From a checkpoint of a small masked image model.
Model: 7.19M parameters, encoder arch vit, encoder activation gelu_tanh, encoder patch size [6, 6], encoder layers 12, encoder width 128, decoder width 256, decoder layers 4.
Training: soap at rate 0.0026, 17800 steps, batches of 128.
Data: trained on analogue clock faces, 97500 training examples, 23.4 epochs.
Rows from block 3 of the encoder of a small masked image model, named by matrix and row number. Rows with one number belong to one neuron. Each number is 128 + 24 x the weight over its row's rms, rounded and kept within 0 to 255. All counts start at 0. Numbers have three digits each.
Before each neuron's rows are labels from the 100 images, of 14976, where the neuron reaches its highest value: "strongest on" is what is common among them. Only what is clearly more common there than usual is listed. The data: analogue clock faces.
# fc1: MLP up (encoder.blocks.3.mlp.fc1.weight, 768x128), inputs 64-127
# fc2: MLP down (encoder.blocks.3.mlp.fc2.weight, 128x768, transposed), outputs 64-127

strongest on: square case
fc1.637:136133103122159102111136188133185097113105153124102164142121127127141143147125163146146165131120141125160100129107097163085159099120150139065145110112166078111110195117109147132133150132128138
fc2.637:094128130118057188135098130131154127133142126137127107120103073126124099102144109115121112149142118093103148162120127139143154133111137150162134165166122155109159096117139072123153112114114132

strongest on: numerals
fc1.424:116103125101146131095153109137126141165113092100114160126147179072104154127134143110134114115136103135153134121120105161110120085164166149069180135114136112108158155114170136095107127150151138
fc2.424:113148153161120122148113162121156149130121112128131135110073120101169089128158103117133150122172122094143110132109193063133131104139159145131106120104129157150105163108130168155129130170111088

strongest on: second hand
fc1.509:089178099110107137155122121095139187124135094124141160124142104069171128135137126140177115150150143132158127139125110110115109161141134164115190142131172122115111160092127124106122126081151102
fc2.509:100094149145140139176146164124152128125124126158106129158098157171093155122103111169137122124116117092132153134135116146114182087114145123127114131090103169137137060157123127165152124179105089

strongest on: four ticks; hour 11
fc1.696:128167146154140148112099127151108140151093111130127099160118119145130124161170117113136098178146177114127159105165118097103176096149143109124132158105130136143122128124166101102139091161135118
fc2.696:125127121120141096111143158129141137135117146117133135099125157117088107112123141142133149114143138147133067167134167144156067151095119100151146138146115161128111129158119189133133107158136130

strongest on: minute hand past 6; minutes: 30 to 34
fc1.476:137170157141121099105133079148154124096086160106116136139122165114181134087105091153128122152135116091116123072123130145147135087167124146106154143133088118123130107128166152103135148117148094
fc2.476:166122144134144137134097114110141149142127093103125123132125120167157107162170174101125107159114108097154103155133086153139119134136102106138134120118109152146127198176106088139162119140123090

strongest on: four ticks
fc1.725:110116095109149109151112129137176143133130127134151146147185110156124152141143096140096132093135130123130128117101103130103148129118101133129101167090142157148132106110079140149123150146142153
fc2.725:115090167144146129123148114136106118152181124137169143108107146181085132106115117124092127127106136141100166151114098150112138127110137162108150114139175139144145160171082093104156107158153098

strongest on: second hand
fc1.71:128145139132118140083080149122100109161134138083132106151097142099090122155139093117105147137128107144123123116122140112126150104130122080115154105092119147183104136163143143120170145135139117
fc2.71:151161123112131112160134144133105130123146089112165120148145127155116155126109162147149161159176121102142132118083139155106093109143152122157084140086103075086102131125122134147140115106103129

strongest on: dark face; four ticks; square case
fc1.477:115110171124130092162128119124146133087132132179161153131123123129119141119136153154109118128076123069139116093095109127136165130119144133143099125110159105098113118102070104184088118104140099
fc2.477:135137085107146141101072177112119116124115118122115105135087114130121105162131084117165120140200139109110110113139119108151130165135134167115146123182102120145155154152140119110151154178101141

strongest on: minute hand past 3; minutes: 15 to 19
fc1.146:139159149143134136138156150120108093093148127103122190098111123125126117114133087140135163087115086134160100144118106148135131156093129144125130157147168140113123088090145137160090113106119100
fc2.146:105122116142110106104112154133176143114122110172130102156144126130111129148108135116092105157133126119112163147143092130092097146109145145137096122106103114205114144173108087109136100179144138

strongest on: second hand
fc1.603:134136144159139136137131116112142095152128140153111142153088121148162149145171088124125111075153124141164124106114124137142112147103140138141097122166121163133101141082184177156125138151102129
fc2.603:106140135126134095089132120087166160130134150124111140124120120078087091149146152142148134109120101156101124161177129170145117136150138140143113126139150121102167179169107110137116100134101100

strongest on: numerals
fc1.346:167109117150120075116124078147124096159147120112102109085170117085077134080152122097138148120103092168119096135128102133143114067112135156094131139145089189141136108113157159139126113142102171
fc2.346:145139117136125149167128112149082133142085110179114123137108144118119156116126117147133116149135108119146170107085170103124126119162103153133125127089143174139103120144138113151078125152116095

strongest on: dark face
fc1.643:096093133109126140099171099164109124195126126170148132122107120117156163154127142110109163151135148154109101113099131157120100152141112131101140138094143097100083126129140152102121111129157099
fc2.643:106149136185117079115159151104149141120139110109162086096116105148155115129153126107108175116125128069109117112152146146129118122088100114106123127084140155155119160098149126150117118087173108

strongest on: four ticks
fc1.600:134159138116124123117125166156178120173104172150110128177103115138136133151154139141134110126141132100127173114119114136109158150124130092141111138113115122108162147160116104102134159181169140
fc2.600:132115119153126169128169165112113113096126133161136124076136132151110068117123107124148127135129146138164131125148131101105105150123123118135117120102112177150073147125086173146174118127134107

strongest on: ticks
fc1.376:137148141092165131152078098137130162132139165128107124098089153103113098161109108126102101125130122135148103159105067114127154110108171118102122178089096132128128120137099128171144132144117106
fc2.376:132127106146120115082177153121144107100149119096115156118131136121143160129135139151157110125127128118125158101133182183173132141123094134143140063117144112139086118104158162098136108106131110

strongest on: numerals
fc1.665:141138122158112141073147161156077106147128138102121131137161127141095121090134159126139117131156148120144163119160163127143106097124113110144099094132099187123100116111110115101071105156139141
fc2.665:128094150131102149158153059102124166108158106149161153101113145174113140141172151149175133101150165113123093129056157121138102123119132105147128132125109152101127147115099136087152147143177154

strongest on: dots
fc1.57:167111157159162141142141099117133123145132156153088162170104156146176128112125135100093153120068127157098163133092117151152114097126134095142105146157081107126131165122122146118156135154134123
fc2.57:096175118142128081136146096109148128118126138099135078137125115130149109101140143113160108149158114129161106105115126128106092138108073150131188147090172170116108109126154112118131087097100151

strongest on: dark face
fc1.77:119093082086098077094147140121096094146147137127109121154151110130146135137113163134107150131157110119104129112141133143160085141100142130118140133153124180089121105143125103145137128141159154
fc2.77:148133167127145125128101135152134183127124130121138138112136110106128156107098129123112125106089097066139080175168120096172130087128129160126149131081159125109155127120151120131141123125069095

strongest on: square case
fc1.36:146127137132123148129074138099111147096145136113058094167154120118143080118126085124114126147134148126139141133117118081084104156123149102140123139164154146126154159122111127140151160122146115
fc2.36:118114147149130144096158130117111113143076133153149119105092125108133127133134122149141122118127187137117134130138159126142105144087089084129124103113122092150132121144146216143132116139109131

strongest on: dark face; numerals
fc1.122:154127109146122117132113102121119124095149112160132157142139165152111166141140133169079148135121130136171144110140141149104112165136115118093143080155114079146148159091132117164126115142118158
fc2.122:096142154138113144115146152141162133152112108132134091132103116116109093117133125097162108098113118110076100113130135112132151099120133148159121170121164197101129132157138168141143128116153102

strongest on: second hand
fc1.120:106133126147072120174122171147106143110122135104134110127109149129108141124161126154150104094128133121141108143163133114152136163139118149136124161179160117110140094130116162151066145171135094
fc2.120:119126113124146148146152090139146103140155141155130141135145148142192161168136140131122120180131111149111131148126109137129112143125140151139096131125113138151110158115166115122204113134096113

strongest on: dots
fc1.418:121171106156169134089096144097101130118136120104107101111137121121118102157167116093123113087106148094084114146114135145153165103108158139144182180128117135053111170125144143139090126155137124
fc2.418:131128138124111111082121102115100139123130111076143121150138129126133129104115120106141141183086104142188108086146125167148092134090168121157076125141125133170134117086138115115156127111144155

strongest on: dark face
fc1.422:110070128153144138133124157124110151122108175140159101092147154126127131091124154122107153087109169126136116138120120127118117146139162155147142148162144097130155133110123151172089129073125155
fc2.422:164150136121126127122108101156155119152139090101116145133127110118111122158180137146166081152119119127106094149135153120151139094105076100124142152116099192110081152159163123102135127184146098

strongest on: dots
fc1.659:170119154147128172128136079120093113124087105132141113148114151182133111154104122135142166085135152176126145106146129134134129130184126132129134117166128107127107122109148127102136132118117160
fc2.659:131146130125181119096092110122161091124181136099151147120110162106101092123105139134138125135126133122125168146117127119118102180135135168126149132162145133125162123111157112119128152195076113

strongest on: hour 11
fc1.179:124135120162125153124141141086113115124123108106137121103152156093122107115121077073112127131090117110103161127134113172128175135140135126142097107175133161159170108151123161102141140111141135
fc2.179:144113129131114094144158149115087123107156105158144125099147105150112121123129155145173103082126147100133133123153181132123099130164202111108155112102150120151151115096115102117142114159102125

strongest on: square case
fc1.45:137114120157140145159098094101142076149133114132095078125134106076145156136107100151117127157153100126103102162121129142084147185121103132108116124129102153141089106075137104175129126130147135
fc2.45:144133108114130116147146184136125116123109109144141144130141133198098115158133140145166115120124157107142125112121132155142139088161151090141145114143146124118129161146123107088118095166122131

strongest on: dark face; numerals
fc1.190:156111143113123110131115113150119136141139120122140118148142117126180102113166100132127149126114105143150135112083158156132125127163151132135147146114143155147109098105126114156105086106125169
fc2.190:121154095130122167125097140116112078106160149175060127114104120126130106110085143105117127140111088092133141142154127125133131135120103131136123144126092116118116154133113193144121161145134124

strongest on: square case
fc1.379:126111087145143160101092136122148123120144104138127098146130126124115125120132166117092105123191114105135111116146142133119111129174122149124165112152160128106090126149131138128122130103143150
fc2.379:130125146140137108102141092101102136142117093167111105107158126110103155099161095098177104117115117138119154100120142141090140139138150122126138155176133130179157143109165104152150173104102139

strongest on: minute hand past 6; minutes: 30 to 34
fc1.113:127163161154119163110117152129109105146096093118149108141094140114135114112134185105151087169127129134113129111112147162159156162112104140139125091123166087088124110074134125128146133172114120
fc2.113:085144106102161121131189103090144128129142108117128120137155148117096148129148175154104093119116149114102134151111123155104158140163150138131117153094170097113108123124117127094165108115186109

strongest on: four ticks
fc1.395:177147143142168150146188106115072088147125158121109118086102116166109147122129110140172164151144133102126178095101112106125117137167116079154132120118139122113148127122150118123121128178130113
fc2.395:112118104138114120108150096146168123146127120143180110142085086154070136123104142111138141131141127095144158163115116158123114119121121146082137095119137124136108127102148104143132113104111151

strongest on: ticks
fc1.30:146096145110147120097134162099124084136144134114156129129121083150129124098121101107107147166115129089102099120165071099153158134169139165113091106173156122086153122165169146150129138117107107
fc2.30:099159104127136159149142135159109145141156098138096141126175148112136125137120175152163158114146136114136133121113136143090108049092114098159130100074094147157120129127096131138121144103162156

strongest on: dark face; ticks
fc1.688:082115165133166102097126146186181097123122177135146166151078128096160128149125084082117194149128124152122138129111135100109121164135125144122133112114146153151151129103156136141156089152143097
fc2.688:141148110153132128144152155129084108106157104110069134117106083135151140104088124116131139130112139127077163155143146137108145134132146147130174098076112106127172155102108124116137158129111121

strongest on: minute hand past 8; minutes: 40 to 44; hour 8
fc1.570:154141145128121140129113130111129089148078130137192084087119132134127127085167123115151110121128158172104104106113129111147114143125141149138138048122145091127120124114172171128121149105139133
fc2.570:142119098098125110117129141124127131098179093118130122124116115110123159162115113130163081107112141110111133133147151162135188175156091120144109176076132086109120111144140111143157146126117129

strongest on: dark face; four ticks
fc1.315:154109124088128134134164150149135123105145118139152119103101139119105139103151133089177085138125146127126142106113130146137180163124119120143145145137150161090118081110189145134107101103113058
fc2.315:107120092125130133106091132087130120139123148142091138131131106139127117139107114114106159103146080121116121142181083112127115112114100149107086104114131084157150169146096125110131113174146173

strongest on: minute hand past 2; minutes: 10 to 14
fc1.648:133102190114139104127113133111143133155147086191160087125125143175135125142111149078096109086127132116150128151155109147126114134089120072155153109091121067116129113139130130114132144123129103
fc2.648:146129130168100137151152153141123086105101122159117122106155095147100120113123120113140108136132130123127125116120109151131182087154154130092165098121141110102114135070161153111193131101094163

strongest on: square case; dark face
fc1.325:143120135135170143179120167144143164110160124168151154136157112109149144135120095124153138164115157124115092130129110087176144149124142150146128162183169115123126111146109130123110152136147116
fc2.325:135098132124101099108120145143153111149109134158123122122077134126091100122159089095142104156114132084102138142159145129148105170140123092131136125120168142154147165145143083101132135144115139

strongest on: hour 10
fc1.331:137166116113088153131101159127099158134084161123150128132106126116124143123131123129113118076148146106131115151166134138140097176144126103119142126093115100122177118144084113144132146131192113
fc2.331:111122127117114156109106140132115137080141128124119134102137138167119140145152154157121152137136118182144113145117108136137086088142185136134084072093154149152084101140108124114143115168106103

strongest on: square case
fc1.5:173125118119147065126110169152146146119098149150071106137150103107156126096142125115115136119097124104067100149117122117124152141128102133136150142153137156145120154155129111097157126134151081
fc2.5:132141107145099144150099139133107145113148159125153127174102143149155083181107118168136093101119116139139153117128152079163078154150129125104114148149132107141154116139106084130151125140092115

strongest on: numerals
fc1.440:115146084111119121118120143132131154169123089146124111117126134084159136168129118126162097118180121122101078107119157123126116134137132122138118175159128088144112080170176129105089130131177116
fc2.440:124121106081110117137131116099152123137150095147072152158122094142083110149114138139140165112179132130101073127119122117145094161070139132121105111142161097124135113102121171190158133101131129

strongest on: dots
fc1.107:167155178138175141150093128094127109125106123129147164173158110130131103158121103121125131131091152127100140116137094124133128108127133104088162101155120112095171197109114144135108150153112160
fc2.107:128169111139136115119207163118110144120142116127150124166120149106141167151118156146133110133120148173119137092156151153155124176077126140163124162124148138126108169137130058169104154123115080

strongest on: minute hand past 2; minutes: 10 to 14
fc1.537:120111135170113166120134155084140136151183121125096155142098149127152150110132136134100146152156134115118103143151145147115104135107172112134149098158134122104086102119152132092113104105131167
fc2.537:165152140086157118144162105122143144132110164122169086078168143116107151149120069123143115140133136129157164128112077113132118114156132172125114112101138098141155084134132115097143107102152142

strongest on: square case
fc1.305:143109097106133136145127130110098136129143149158110095092128158130124143103124156106148137106124162144159125181110148136126159121144122124157128141186086129100125109102169158131107090135133149
fc2.305:141124127181135123115145115150181109116114119093144144127089066104104135137133089131119133126127102086106156125171109128100085114132164121137166131063157092141108090137099084145141139127138116

strongest on: hour 12
fc1.357:091120135169124146106133110111135151176163144118090119104140105096119130096113142120131108165113112097132143167145176146086125124101098136110103111163094145132126144152132128082113090150119149
fc2.357:132127143089095122134097097134162143115188107136124101137097109133120128118124150137122136129137105096170138096118124153128149169144162127188129154158117166137149153140168110104144162165135101

strongest on: hour 12
fc1.419:125143109140119152112142140159126106093180121123131124142107092104106129130151125123155096161098156147110136141138122119131115147100143193147099105110106137104150119097111103104178154101097159
fc2.419:136128105125110138103121194146121170178138130106177112106128131159125108119118145115066170088103127096154107078103168130130147109124124093108122137151110101126150157155143135144085143152155100

strongest on: dots
fc1.767:135110162102118100083097173138127123159117138109176129146137137124100153116117166144123079142155130096121113111149152140143166153096086120099114071127169115104135139123143090108086116139146110
fc2.767:141127106107154146130148097140107132122075132117121180153135117153166122139147130156116125176144125107091111100125114156123119138117151135151129094129122114100147127094095095149125115089142074

strongest on: minute hand past 3; minutes: 15 to 19
fc1.658:131111090096139188141135156118137129117100123113125122161139110102089133104134141124148098116080086114137104167071117111146156094123124130125110138091123123085112126180121133104100140141153136
fc2.658:145109113161121104141112150169105138114145086112143100124114152135125126106147103127131123121084149149161172120118153138123144115123122147144166066155099153131140119107183141149118089132078141

strongest on: minute hand past 2; minutes: 10 to 14; hour 2
fc1.138:095161146102148115108164146113113128171152117076177140119142109148115140161152120147166109136123120137088111130162157126152130115095111111086158113137132140095112144131110150119147107089098160
fc2.138:202086114155115144172115124150095137099129133108096138160136150130136182136127105123146142125144103106089126126090142093145095160136181152124134123135080156113119126133148112130092134106103108

strongest on: hour 11
fc1.748:158164128120121147143116139082100147147111115111129119117147137154146092102107114131076078125087122143152132137132161125147160129137195131115167114090146178125158127173131159087150148155096113
fc2.748:149131151135130120144097109094145114119175075117089103170172142128113147126132149127187141129124134142112132120093151151142127100137139079121112119147133078121122150147090095109156098114123144

strongest on: square case
fc1.300:148165119133136132161126124093105113103137153107151137153119140102104127125097131177093097109151111140116119115117135129165094154130152123088196110124133100114139128137121138122125172086124149
fc2.300:124086158148102153123131123162148146120151127162096104130121100147127167105136125125141118126124155145176106117117107136132133115127129142150139152110118180167090129107129137141148111171138081

strongest on: dots
fc1.454:093133099147151147131141130138100104109182165113093141139125116101097156109145096122107151091105088142119117128110125122081143145115132117118143117131121143169149122161141157153189153113108076
fc2.454:166131143122127092111159112120161133150116143142120128121089144130162134141114064122114124130114131094170116118095150115138120107100101135147113127125103134127104111040089118087062124139170138

strongest on: second hand; square case
fc1.467:125103132109110137093101142125190115137136180085106113151173123120150123128140136161067137129100094137149128080118085128107126143152092118159135136155135150136118132101115179124159140135144173
fc2.467:147171138087106140122127137153131125120095163148142145125121108170120088167097127136159141166132163140093143145081150169149170132142146149089110109124157129149145108119093140141140088135116116

strongest on: numerals
fc1.680:115140108179128130118138144117129152080128138108152126163104125138103109125160151172088159105146106127167128102139161118157084134099113153176123118139123102195127120131122109160119116179103147
fc2.680:152143126090113122146135097090126120121157124158114104137094184099147109122133109110144102121116141106100133093158157145131131135124124132083107123152148142077138112099152159120101136118173107

strongest on: four ticks
fc1.267:118114128124104147140166168118132097109135098117130169130167075126120110085170116092145083141117115124130108115137054132129178116123118121170142124127153116101116125156144081133158143130155150
fc2.267:115107109136140131133124150150102108134117083114116112114092146136102138112107157133161118092134169124139138131097135157116098118099129109145140129116093158157164117112131151144124140136147168